From a checkpoint of a small multi-label audio tagger.
Model: 1.12M parameters, activation gelu.
Training: adamw at rate 0.0015, batches of 384.
Rows from block 3 of a small multi-label audio tagger, named by matrix and row number. Each number is 128 + 24 x the weight over its row's rms, rounded and kept within 0 to 255. All counts start at 0. Numbers have three digits each. After the name is the row's rms in percent of the matrix's.
After each channel's rows are labels from the 100 clips, of 14848, where the channel reaches its highest value: "top examples" is what is common among them. Only what is clearly more common there than usual is listed. The data: synthesised imitations of 52 everyday sounds, one a clip. In brackets: how many of the 100, against the usual share in percent.
# conv: pointwise conv (model.blocks.3.conv.weight, 256x256x1, standardized in use), inputs 172-255

conv.143 096:128170128155128128128128128128068128128155128128128096128128107128128128128128128128165128128128128166128128128128164128128128128128128105128104128128089099128128128128128128128128128128128128128128172128128128128128147128128128128128128128084128128106
top examples: laser zap (59 vs 2); machines and effects (59 vs 21.3)

conv.42 097:071183128128090128128128128099097128128128128128082128128088128128128128128128128128179128128154128128128128128128183128160128177156088128128128128090128128128128054162128128128175160128128128128128128128190128128128128104161128128128128170128128128171
top examples: people (70 vs 15.1); footsteps (55 vs 1.9); knocking (26 vs 2)

conv.46 099:128128159094128128128153128128128128128128128128094154128087128128128128128128128128128128128128128128128052128128128128128119128072112100128128128128128206067128128096128128128128128128097128192164128128128128163128128128128159128142128128128112128151
top examples: animals (66 vs 15.7); bird chirping (39 vs 1.9)

conv.252 095:174128128128170105128128128128128128165128128128174075128077167128128128170128174128128128073128128077128128128169128128180128191128178128128164128128128178128128128173148178128128128128128128128128172128128128128128128128128128128128102128128128108128
top examples: group: people (45 vs 15.1); applause (43 vs 1.9); mains hum (43 vs 12.9)

conv.223 103:128128088128100128128156128037128128128128128108076128128128128128128050159031150128152128098087128128081128156128128128128128128128128139088128128128149128128128128128128128128128060077085128128069128128074128068128128128128128073128073128128084082128
top examples: machines and effects (44 vs 21.3); explosion (35 vs 2)

conv.125 090:128179128128128096064128156162128128128172128177128128128128128128128128150091160128128171128128159128106128128128128128128128128128169128128223203191199128128128128211161128128128128128128128128128179144128128128128128128128200151179128128128128128128
top examples: mains hum (60 vs 12.9)

conv.71 098:128128128128128128128128128107128128128171128166110128128128169093088128175128128128163053128128101037128128128128175103114197128128099128128128128194128128128154128128087178128118128128128088128128128128128128128128128128167128153163098128128128165128
top examples: thin (high-pass) (91 vs 12.2)

conv.92 098:128128128080128128128128128128128128128128128128128128128128185150128128113153128128103128128128178153128128128128111128128128128128128128128035128128128116167059163128128083128128128128087169128128128128128128128128128167128036112100128128128168128128
top examples: machines and effects (65 vs 21.3); laser zap (63 vs 2)

conv.248 100:128128076128165128128097128128089128128128128128104128128128128128128128128128128128128155169128128095128082128128128128163128128128128128128090151064128128079128128128087154128128054128128185128128074071128088128170074128128103128128128128152128084128
top examples: people (71 vs 15.1); laughter (45 vs 2); speech (26 vs 2)

conv.81 099:128128080107128068096128128128128128128128128128128128064128164128104152128128128128128128086128060128128168128128128161128128128128128128128108128168082128128128128088152128128128159128054128128128113165174128128128142159128105093128128128184128128090
top examples: household (70 vs 18.7); door slam (67 vs 1.8)

conv.88 101:128128088128128164128128128071128128128128128128128128128082128128172083104128128128128156174163128107128045128128041046128128088128128128167128128162128128047128179146128128128128128128128128096128128074109097128128128128099128128128128128128128089081
top examples: mains hum (47 vs 12.9); engine (25 vs 2)

conv.16 100:128128128128163128128171086128128128090128128102128128040128128128059090084128128168128128128128128128128071128178128065128128128194128128128170128100128128128128128159160128128128128128128128128128128128128128128163128176128128128128128128128128128128
top examples: machines and effects (50 vs 21.3)

conv.19 098:128128128128096103165128128128128128128085128128153134089151173128128128128128128128128166054128128128128089128128128128128128128128163128128171128128128173128128092128128128128128128128084128128146128128182169128128128086167128128128128128128174128103
top examples: bird chirping (38 vs 1.9); animals (38 vs 15.7)

conv.200 093:128128128162128128128096128128128128128176128202128128168128128128128128128128128086128128128143128128128173128128162085225128128128128128128169128128128105166097128128128084179128128128128128128098128128128128128128128128128128156128128128164128073128
top examples: animals (94 vs 15.7); fly buzzing (91 vs 2)

conv.231 104:170163128105128128128128164128155128128128128128128128128128128128128128128186128173128157128154128128128099128128045128128128128165096128128128128128128128128128128128128128128156128128143150103173132128128128128128128071181166094128128128182128128128
top examples: animals (62 vs 15.7); barking (59 vs 1.9)

conv.65 098:199128128128128166090078128128128088128172128128168128192128128128128128128128182158128153155128128100128128128128128097079098128128157154128128169128097128128128128095165128179128128128128156112128169128088128128128036128128128128128128128128128128128
top examples: door slam (39 vs 1.8); explosion (30 vs 2)

conv.186 109:128128076077128146128145128128084096128099128128089128108070128079128128109128128128128128128128128128141128152078182128128163128128128128166128128128128128128128128128128184096128128128105118128128095175128092128128128128128128128165128094128128128100
top examples: bird chirping (34 vs 1.9); laser zap (27 vs 2)

conv.29 102:161128080128128077105154128128180128000128128128097093073128139185075128128128166176128092128128082128128128173128128128128160165128128146144166146173128128128166128161128128128101119160128128128128141128128128128128128128128154128174128128128166128062
top examples: machines and effects (66 vs 21.3); explosion (65 vs 2); door slam (26 vs 1.8)

conv.15 107:128161128128128103169128128128128163128128128148100128128094152128107128128128128162128128128128083128128128128095128128128128094183081159150128114093077166128092090128128128071128165128077128128145128160128128128128128128108128068128164128168128093095
top examples: fire crackling (30 vs 2.1); clock ticking (27 vs 1.8)

conv.156 106:128150128156128128173128128202128150076128128128163160128128128128128128128128128057128128065128128101128128169128128099094128128128098090128128128128104046128128128128081096073128128128128128103128080058128098152069128128128128155085128128102128128128
top examples: bird chirping (32 vs 1.9); ball bouncing (28 vs 2)

conv.104 091:128093128128128128128128128105128087128128128169055128128128183128128128169128128128128061128128128028128128170128160128128128128128128128128128128128128128128166128128102166164078079128128128128128128128128128128128187128190169148175085128128128128128
top examples: thin (high-pass) (82 vs 12.2); machines and effects (53 vs 21.3)

conv.112 101:128128128128157128128128128128128128128128128141173128128128128128128128128128128128128128128128128128103128128128098104128128128128167128095128128128128128128088128128128128128165128156128128128103128128128128128128128128128128128128128128128128085128
top examples: people (35 vs 15.1)

conv.181 102:088128128128085128128089128128128128128128128128128128128143168162156128128128128128170180063193208128128128160177108128177128161185128128128128152067159156191157128156128128128162128128128171128128184115128168098128160128208170174128128128165191081086
top examples: mains hum (53 vs 12.9); laser zap (30 vs 2)

conv.17 093:085128128053128171128128128128128128128088128128128128128128188128128128204128128128128072128128128094128128175128128128128147128102128128164166128128128128167169128153128128181071074154088128128163128152128128128128128128173128166190128128128128128128
top examples: thin (high-pass) (91 vs 12.2); machines and effects (56 vs 21.3)

conv.164 098:074128128128078076128128128073128128128102128128128128128128128128152128128168128090128128176128147128207128128128060128128128115183128128128174128128105091128128128087128128128128128192128186128128128079128128128128128128175128128128128128128128161128
top examples: laser zap (44 vs 2); machines and effects (44 vs 21.3)

conv.107 095:128128128128128160128128171155128128128103128128128128128128089128128128128128128128052128128095128148128077079128090128171128128128128188089169128128128128174112174128176128128128103128128128071128128128128128128154128128128128128128128128156154128128
top examples: mains hum (35 vs 12.9)

conv.109 102:128128128128128128128128128167054074128182128128151128128185128063128085177128128128184128128128128128128128128160158089176128128128158128128181128128128128163128128128128084128128128096128064128128128128128179128128128099128128128179128128128164180128
top examples: signals (36 vs 11.7)

conv.208 101:128128128128186128074128077128162128128128128128128128164128128128128128099128111050128128094128128088128128128128128086128085013128067128128128128092128128128093080101128041128128128128128128128169128128128155077128128128128102056128128128128128128167
top examples: car horn (49 vs 1.9); signals (49 vs 11.7)

conv.174 105:182128128128128094113128128128128157082152128154128128097128112097128128128117128128128128128096128128128128128170128128128128084128128128128128165128055128128128128094128128128128070104128168128128128128128050089128128128128128178128159128128128079128
top examples: animals (50 vs 15.7); barking (36 vs 1.9); thin (high-pass) (31 vs 12.2)

conv.38 106:128128128076178128115128128128128128128128115116128128155128128128128165128128128128128163128145128159128128128157172168128128128159128128128152161158154189128128128128128128128128128128079087128128128098152128219128154162128138128128128138128128128128
top examples: clock ticking (42 vs 1.8); whoosh (25 vs 1.9)

conv.55 102:128128128128096188128128172128161128128128116128128165156128128128128128128128175128128168128166128128164128128167059080128128168128128201128128128128128128128128128147128128128149171179128149128128128128128128177128157128191193102128128128128159157128
top examples: signals (54 vs 11.7); beeping (46 vs 1.9); water drop (29 vs 1.7)

conv.221 099:172128128128128064128128128128128187147128128128128128102081177128128128128128071128128128128156128128165128128128095082128128128128128128067128066128128128128128128128128128153128175128128128071128128128128128128128104167128128128128128128128128128128
top examples: signals (63 vs 11.7); phone ringing (58 vs 2.1)

conv.166 100:065128128160077167128128173128128128128101090190128128128128128095128128128128071095152128128128128103170128128149128128141128071113128128128082128128128128182138128128074128128128128128128128128128128167128202128128128128128146128157169128128128128128
top examples: car passing (40 vs 1.9); door slam (31 vs 1.8)

conv.165 098:128091165128128128128128168128082128128187065128128128086128107128157128178128104128155128128128128128088090128128140128128103128128128128128128128150128149128128103128128207170128128192142174149128168128128128128128128106128128128128128128128128128128
top examples: household (91 vs 18.7); door slam (88 vs 1.8)

conv.57 096:082128096166189128168128128142128160128128060165128128051151128128148128128128128128128128128128128128128128128149166128128128128096151128128128062128102175128128128128128089128128128128128128128128128141128128128128128128128128128128111128128151083128
top examples: animals (54 vs 15.7); clipping (39 vs 8.2); text has "clipped" (39 vs 8.2); barking (38 vs 1.9)

conv.130 107:128128128166128128128071128179128158090128128184128128153157128128081128128128128157128128128128128128163150128128153128128128145128082128128086166128128128128128155128128128128128128128166128128167128128104128128161128128128128128128128128128084128157
top examples: animals (57 vs 15.7); bird chirping (56 vs 1.9)

conv.193 103:073083128128128128128128128128128128165128128128128082128128156083128128128177128128128128128057096103125080128128075086128161128143128128128128157087128090128128128128128128110110128128086151061081128128171076128128128128128128128079095128128128128158
top examples: laser zap (42 vs 2); glass breaking (30 vs 1.8)

conv.126 099:128092128085128128128128128120159116051128128054128128128070128084128128162128128128128089192128128128128190165128128128064128128128128155128128128128128128128128128128128128128128128091099128128128053128128100128134128181128128128196083128128128128128
top examples: people (39 vs 15.1)

conv.205 085:128128128128128128128128128128204128128128128128162128179128166098128128128128128128191128089128128128170128128128128128175128071128128128128128092128128128128128128155128128128102128128128128128223134128128128128198128128128047128128086128128104084174
top examples: machines and effects (90 vs 21.3); engine (76 vs 2); quiet level (65 vs 29)

conv.244 101:128128128128156128128128128142128128128128128078128128128128128128128128128114128077098128128128128128060060128109128128128128094160128128103128062107128147128128156128161128128128128128128128128071128091102128128078092128110128128128101128128039037182
top examples: thin (high-pass) (35 vs 12.2); water drop (26 vs 1.7)

conv.160 102:128128128151128160128128128128154128128090128128128128128084128128080128068065128054128128046128128161128086128066128128128128128128128128162128128076128128091099069128059055062128070128128128128161128128128128128066128128128128128128136047099128128128
top examples: door slam (36 vs 1.8)

conv.24 108:128128068128128177106128128076145099128128128128087128128128128128128128128163128128175155128160128128128182128112128128161128128173128152128157128128164128155128048128128128169128128128128128088128164128128128128128128128087157128128175128128128128128
top examples: people (65 vs 15.1); footsteps (55 vs 1.9)

conv.209 097:092128128128128084128076128128128128157128128128138128128169128128128178128128128128156196128128128174128128128093128185128103156128128128128128128086108162099128039156128093099128166128128128128128128128105128128128128070095128093015128163089118128128
top examples: animals (42 vs 15.7); barking (41 vs 1.9)

conv.0 102:128075128039192128054128128128128128128128128128128092095060128128128128128128128128165148128128128128128128172128155199097128167128128128128128165128176157128160128176105128128128128087128128167168154128128128134128167128128164150128128184100128164164
top examples: thin (high-pass) (30 vs 12.2); speech (27 vs 2)

conv.8 104:128128128168097128166099128128093084128128128128128150128128189168099087128128186128128128128128128128128071128128128128143166128165128151128196128147147128081128128201147128128128128128149128128128128128128128128128128143128175128128128128128128128056
top examples: people (44 vs 15.1); mains hum (33 vs 12.9); chatter (31 vs 1.7)

conv.191 098:128128128128128171128128179183082128128128128128180128128181128128162128128128128128128128103128128128128152160128187128143128128145082128128128157128128128128128128128128128128162128128128172168128128128184167160128128128128128128128092128120154128128
top examples: meowing (95 vs 2); animals (95 vs 15.7)

conv.67 103:159116128128128128128128128168128128128160128128185128167128193128128128128157128128128163128143128128128128189128090128128153158128128128128128162171107128050152157183128128128128128107128128128169128128186128128128188128167128128128128171128128128128
top examples: thin (high-pass) (54 vs 12.2); explosion (39 vs 2)

conv.154 098:128128153179128128128128128128128128061128128128128097128128128159150128141180128128128128128128128128128128175128128128151128128174128128130128198128128103128193128128128128128168128171174160128128128128128128128167128162171162155128128128128128119128
top examples: bird chirping (46 vs 1.9); door slam (25 vs 1.8)

conv.124 095:128128128128070128128128073088128098128128178128128086128098128128128177128158128128148128167128128128128154128101128128128128128128128128128128128093128128128128128128128128128128128128128128200128053181128073128170079128128073106128128128128128128169
top examples: household (77 vs 18.7); door slam (37 vs 1.8)

conv.249 100:128128128128181128128128063128128128173128128166128128065103171128128193128128172128160173128158128177128128114167128128128184085128161162128183128169128182128047128128165128128128150128128128112128128128128128128167106128128049092128128128149128128099
top examples: fire crackling (55 vs 2.1); clock ticking (38 vs 1.8)

conv.41 099:105128087128177091128128064128128109128128128102128162034095179128128128128153128128128128128108128164128128128128128179144179128189128128128159164183128128128134128128128128128128151161128128052128099128128128128128128128128128128128128128128128128128
top examples: ball bouncing (42 vs 2); water drop (28 vs 1.7)

conv.32 099:128128128128128093090073151128128128171128128128102128128128128128128128128179158128042128128158128128128128077187044128128128128163128128128128128153128128175128182128067158128128110128128202128128148137155128128128128128128078128128161128159128088128
top examples: mains hum (41 vs 12.9); applause (28 vs 1.9)